Rows from block 3 of a small self-supervised audio encoder (BEST-RQ), named by matrix and row number. Rows with one number belong to one neuron. Each number is 128 + 24 x the weight over its row's rms, rounded and kept within 0 to 255. All counts start at 0. Numbers have three digits each.
After each neuron's rows are labels from the 100 clips, of 14976, where the neuron reaches its highest value: "top examples" is what is common among them. Only what is clearly more common there than usual is listed. The data: simulated sounds of rotating machines with and without faults. In brackets: how many of the 100.
# fc1: first MLP up (model.blocks.3.ff1.fc1.weight, 512x128), inputs 64-127
# fc2: first MLP down (model.blocks.3.ff1.fc2.weight, 128x512, transposed), outputs 64-127

fc1.351:111132113141102123147097102120115146123166138099175141149117149131129099148150135122067162126098142132065126070101134127112142152133125095179166116082141122066132079112125093131148101154150115
fc2.351:147119131085101138149130115151078118114123104155113097101163111172140148122138091136144119144126129175142140147126145118123082140097151132154165104137145130148138122121144118115101134087110096
top examples: gearbox (53); electric motor (40)

fc1.490:138116124114108113137147084134124146109110061128145151164135150126164153109138115101157155139114098137117109113119138141135162107146156175128132145111154108105144120161103178105172106144130108
fc2.490:151125110047145132119180107135135120145115132150144122090134122133091146156151154102137146132120123133164107152087126124119123141124121116123159137104169126125115138138153089106157134109144168
top examples: speeding up (67); conveyor (38)

fc1.349:117144152105065123096117146149137118162124107143146113113158141123163133180137133155110127140099127092115135139130171132121070150116119163134090111123091135144103114133156127124195128115148079
fc2.349:090136121150057130106135128116170149116099136117149095131131140133130138116082078112150155127149127130182099180115140099127156152141129159084124137120108127124137071129139177127120130118162108
top examples: speeding up (69); muffled (low-pass) (39)

fc1.372:129125150120105122125114139151135109135144131128114104111174177107175171148175129090090133101127107141085080119104112109120150095131124156135118142127138124143118085120118112166165122107102088
fc2.372:156113107124171127118130191162138138129099137117118107152063144139124155139091100108119153125108083133141147146166111131120134156142125149142114123069138151139116140108113136100126126118121129
top examples: gearbox (57); muffled (low-pass) (52)

fc1.32:118142187116135135147077134162148109114134143101161131101119128138097091128148154149120146146114103096089136080112130118130118159126127119152173132120178095112144118141109119157158090154122093
fc2.32:106148128117155150134114112130100125141163153158090088103160106152161136149119129133120104142126171155137117181072066157122141184093166148130125102135099151153111127134110124143072107110092138
top examples: state: faulty (93); rattle (67); turbine (41); bearing knock (38)

fc1.470:116124161112137119097073124131152086164082116152167135129138156125143123114157111135119105141111079076117115121152106123129136076110099153124134147126151149140129116158153130076129113115118118
fc2.470:110142134121146107202157153118137100151105146136098137125095122117090133123127126116110098133114182112129148132115112147122149125156129100122141087154148161144094175121094147127097086137128104
top examples: slowing down (68); pump (53)

fc1.409:101148145128130122134103090123084090114185117113147167155160147100153121106154160113092114139125119105097111075140129111161107080139159136125135138088146127085146122074164141134118089091104123
fc2.409:184106140135108105110124134146154130139132155096140113162091128110109117111105122063137109170115129132150181206131124118153146130159109117080110115147133156125153138114121059121074091132117144
top examples: state: faulty (85); conveyor (67); thin (high-pass) (35); air leak (35)

fc1.270:117149140156148130154129140109145103126082130130091100109174126078154134154166144099132089139133139109103139165136094120115125136133096151168118103110124118148124122130109119179175089102139151
fc2.270:198133095137182090122174132122138133165068122146130140147156140111135146125141132122121097146156161133118129140158155145133141170129152136100125139083114106100109135124107128117145190132106152
top examples: gearbox (63); electric motor (32)

fc1.291:126146143143158126114099133124127143132105128141167095168142165149149138135097095165106118123116121079152056106161177105102140125144127175142144124134140125156161107129109126116150128177129094
fc2.291:114129090167154130175138130085143091133167146148128138140131111143146110137158111127116108145155156138145091157120109089131126125113120131120137148143138159130126159137132145124086120150127106
top examples: speeding up (70); turbine (42)

fc1.433:125154151114103106112133074134102117109154126119167106067124166108102167140178137120113131101132121117119125122140167140134071088138103145149103173130152151122111129106146137113177106117114110
fc2.433:152141149124104146126121156104114152113078154170137090093142126108110108096091146138124107086151083155077137120142141151159111095139165107157147125143100124156145143095150129148114133088131173
top examples: slowing down (69)

fc1.368:130164143122130119132131103173138135155127112147148135098122161095110140153100091138093126116076123151129109108132160037137123143123127094126115108156117152103134123156090087154165158089104125
fc2.368:135116151124148154113107147170148095087155151146147146147119169078162133151123131094098095106153158111139128121156128087158154142166151138115171124110152128157094091117116132144117153109106116
top examples: grinding (32)

fc1.208:134136149096117112119145119139117116107171103132140103117169145124151113118155135139127101157107119103128128111130172118149062094115169165118168120119143148132084111176105132124128098122136091
fc2.208:116123092137117184149103169119121089091132173154155113138141107141075089106113144149133135139103122144137175127129137093108094127121192132139114119134145161123142074147118171135132115156130150
top examples: speed: medium (60); fan (49); turbine (34)

fc1.195:109148092134133157077122111138113142135109123120154134141105138078121167134141125186123142092130163122129132101145143093148106138107097116137087150163097129124095111139115104134184142153126111
fc2.195:136133076153126146136122115086132136100129131173120193139173122119125100106127161077169144087117148168122139144094125132123130153119149154105108093137133095131131139148133166149131124146106164
top examples: speeding up (64); compressor (54)

fc1.2:070145101111126113147114074134153154131146137139120154089210107137072138098136145082114135103099135122113144131109129102126166095127078163108124119129109098109149142126125194150148144117147137
fc2.2:080096129147174117149121121137151141157112101143102118132105124096093140114120117127128113124142140105141169162090134078160141107178128165161178111110097128112130141137174124108137118125143119
top examples: state: faulty (98); grinding (46); rattle (41); bearing knock (39)

fc1.81:113147153091117141097127105122083140148130122122190140175108142120136158131166105130112072148133074123119113080124118134079105144127119121167141167105167109074121109120139119111131160107127115
fc2.81:140114135157117094132144151100145116122150102090134099120115103137120127132136156105137135127140135146115156137099132149141090176131106072181154103135079135085135123097178092110127090107145131
top examples: turbine (34)

fc1.355:138127117102133126082126144161123139110129124141180118098137168093174101151142097132084108111111134085085136093101137081151096169172120138157127121136131143134125140145098140133187148107117108
fc2.355:119101092145122166076084145171125126150121147155121160117125127118086092113114130144153139085142115146139115145126131109150173161147132163138109125097135099131120114155161150121133104118085162
top examples: grinding (41); conveyor (37); thin (high-pass) (31)

fc1.478:124184134111109120102128119147122127121117097095181170136188141093153167152187162127130150120100065130119117127143110110138097137108102144146164158108121093113117110151142097121138123145164164
fc2.478:120111143154103136107074164133136103168125128089131138124126121087158078125174129105109091129114115165167148121147095088140133115169125153140171102136110126131111102111130096109110079144082152
top examples: gearbox (67)

fc1.160:157136133130125102118131080095151095119174128154114112169170154095132145147110177126137135156134073129156124142113099103180092102132081125139118141149088146088094143152131140136135120135102137
fc2.160:169126102163136089098114118093149141099110139129156104119112109172094103104124135141176145135131121190111124111138144130093144108107116143079100137172090159120142110126106172128141096157164126
top examples: grinding (41); rattle (31); muffled (low-pass) (29)

fc1.386:106164110099113127132109098122119104095139164083142159110184180141118151121134121129115116135129108123094130103130122107174138080156123125150090146179133146145119111133095138174155144126097156
fc2.386:106117116125176121130174103125137141096112119124142141132111139133148142142128106077101113106114109110116110154124098131144093138122193111105139126132144122139145108135142126129165144078102097
top examples: gearbox (49); electric motor (37)

fc1.84:154120132113138100114095139113134131110155140107158138121140127145130122163179120139117171152119124122114146102118140074141099110135079109125107104152137130102126079106145143102147132110126100
fc2.84:124163100086162129115117136141128136106132161126148091114135112117083097114084142136102179151108146146155181114156120118149163112155106139117173095101127126148133093078192149158146111122120125
top examples: gearbox (57); thin (high-pass) (44); rattle (36)

fc1.256:139138126119118103134108088161069178115136113119144148152151139087120098107172127104115083113085137112128099066110148113191116123151142100143142091132136133106161125118136156111142116093139101
fc2.256:109138155110072127111112131153119125141136152105162132106102097040150101156129123150093133171153164153136174130077132132148129118109120114130183116142142155136143096118156093132086125104105118
top examples: state: faulty (98); air leak (63); conveyor (40)

fc1.185:120130092156156114121112110153135106165111118142116157116146171078110133179115086151118082126086148135113137104149170123139131144117134153147153123130094110154105125117120190125137144140139106
fc2.185:169114100146115104134143125128142117110111118115111121127135146142166118111129080152143096150164126198119127154154129095123120147097132114145129138171114070143088091103112144137113148128095133
top examples: electric motor (57)

fc1.139:119106120099143118127146117136155145111136139108139121099123154104130132168186134101122144115121146119105153086053152074114085123121106107181137138129091112114089154158126157141139120164116099
fc2.139:149123136117141142158180163127121125088122165142128143124091123185130110120098115131120102105095142165117103117124113126118115170064115108107079132154162092089107116142122105126111158134117122
top examples: speed: medium (71); rattle (56); compressor (47); grinding (47)

fc1.415:130122146126110097122156107124094152131126144151151124145144117124118133136123124118110118117115117140150099139141159118108128127142103106129121093140074076099090126152095118201128182132162061
fc2.415:148101160135168080121167127121120146117146134124115142105143157169108093146131124114149103092167098142085090154072133110100147120104111179113136121166126106138146154114126158141122121100137113
top examples: state: faulty (98); grinding (55); rattle (48); piston engine (34)

fc1.214:116149120144153154124104108076147084152108118160113111176124149082121139114157132110118112124134132062147149140116123118101135182112079176116115126124101125142129151098104179155145142137147105
fc2.214:144131093154139120183147121137111135114105155118120105159143141140163117141113139092106112099121132109157132080117105183103151130153122145120126128094090151128116163120134093121091186149156133
top examples: conveyor (90); quiet level (63)

fc1.67:139134136111124163120129132121127133134099145144182138123131126118152104208122117164093135131139154116115147136101146086139130162094107106152128136129108098125121061093158119104181153152121117
fc2.67:160131105137100108145097150110121117154134111147137111132143083110136110087112141142168114095119141116168065126124120159145145131132160131116113131117170144160143113165140151130116116130110146
top examples: conveyor (40); compressor (34)

fc1.448:134146153130103108119096092138118095107142136132112118134175152081131117158158151166151122149136133140139136103142116096077110078140117127200119118161130130102110121152129152119160169099110158
fc2.448:100132097128125128156153118139148096202068094099106127139103168111131137131154107094118159083147111133160144128146131196161133082107120143130154147102092122107114132109168098133129114143141095
top examples: gearbox (73); muffled (low-pass) (42)

fc1.74:112147134089158148110140122122090154129093175150142129097150150118102138159152141158124153105065119158092112099073138129097110123135094129115088130162108114139119133145099123086175098123115114
fc2.74:113123115159117149141140136102157088152162096152136099158068094103136128103148092093157141120156130144142123132118148103115116158143160082118154160101118148147126132132134150127081154168130111
top examples: speed: medium (61); piston engine (39)

fc1.138:091146141124127113131100102116133166155124117135143135098168116117112155170127097096137081135099104060101166132087172116141141123102093126118089158109131123143099129135102155096157128083149136
fc2.138:094103164164111132168140103150163113128168119095117123174072116127161148137134102119157125147157174129156149188154109141094124129131124142130143142140103147101089071090130115122092158169138097
top examples: conveyor (83)

fc1.103:112114138128093174107128130129134151097137107108175076110099120095183124152145082170123152091112120116129098060109142130116094116101108120194118173120106154138124098093142144107139104136106129
fc2.103:128116130140099146168112176128099132098124172156144117159103088102127133120158114116134142100125118172149136136172125111154161162078112130087168115139096099093133117095165103115148160135107130
top examples: grinding (39); conveyor (36)

fc1.262:157128178130159100097132130135100120147159127159120104152137129127146149151137147154105138154127150077101093084150127115138105151116099139150112127113121162115110118106096168159154088124110136
fc2.262:169102112127113124160134149113122106114112138136115122108170112145093166126174104127136135169153161170135143171159097132131108111122122171088134111147079096123139128134086124121108118126095150
top examples: grinding (33)

fc1.222:125136130159131125117104109109140131145139100139193169113181141132118130181104148172135104153125102114095149091127136109121105130100124152137118107130158094127066116160147120093119150172167146
fc2.222:134133161109129115136124113167119169108114173160106106166125134111092159143090121134134129170103136117091117174132102119110163106103121129119141135156152133136130120128074093136127124121117154
top examples: electric motor (46); piston engine (36)

fc1.362:100108096126199113139141133100158117172074152160150127117135141099154098165098118098116087130098130101127121083122138118149075133118070156156112120128117144120112136076109118156159182131154135
fc2.362:140111130162162126155120165111106125132121116086129138168075142120161130173168140126111068165137147118159134115085079129100125139127142105142085149099121134132151124137137127083142152137093156
top examples: turbine (52)

fc1.354:118133159112116119135147097142109141125139126143157125144145143116155140141127088147126093126087099055134131113098130111124087062149091142128123129140091134153115122145128139115133133120139115
fc2.354:119087158189091137138118116156123114099141121103131144155107104147155136130098112122124161144145137150169169161126109103145116092122130150136103111126130105112149129157130122160117164156105141
top examples: conveyor (65)

fc1.168:122123138149130150130095119136118156137068088127155169154166166084120107147139092159148139122098174104091146083102125132170137141113143178162094105139127139137135100146109127089155085117104124
fc2.168:158130148113120131140121097146132113098114113132119108118130151087130078139106138126138126106145138117086127130143150115128083091142137149162148120147132149113114142107113115137110103088156106
top examples: slowing down (60); pump (50)

fc1.197:099164124113120205144125120157140128121125113119147111127158144087121130124141091154118136090157103135125131049127139133127128139126134111124109151101125093134131118113121125086177125148103117
fc2.197:163139137131145134169138135127137108116114132125122156166131112124111114139148088104119168103167174144134139182168065162167110119114113106101162101132141117158126107141115095117094140153114155
top examples: speeding up (62); piston engine (55)

fc1.436:119149096111096115143114139130123123130104111126126111134157154078141141135110094173105139129085123113148090130114105103135149083185143141153101116092139107146139101111119112125134120105130147
fc2.436:144091111096113137099131137133110117126103186101130136166115122178157105076139080120105119120133117168149134160124114122147104122130127155114146124162167125168152102193132092145131099119116091
top examples: conveyor (46)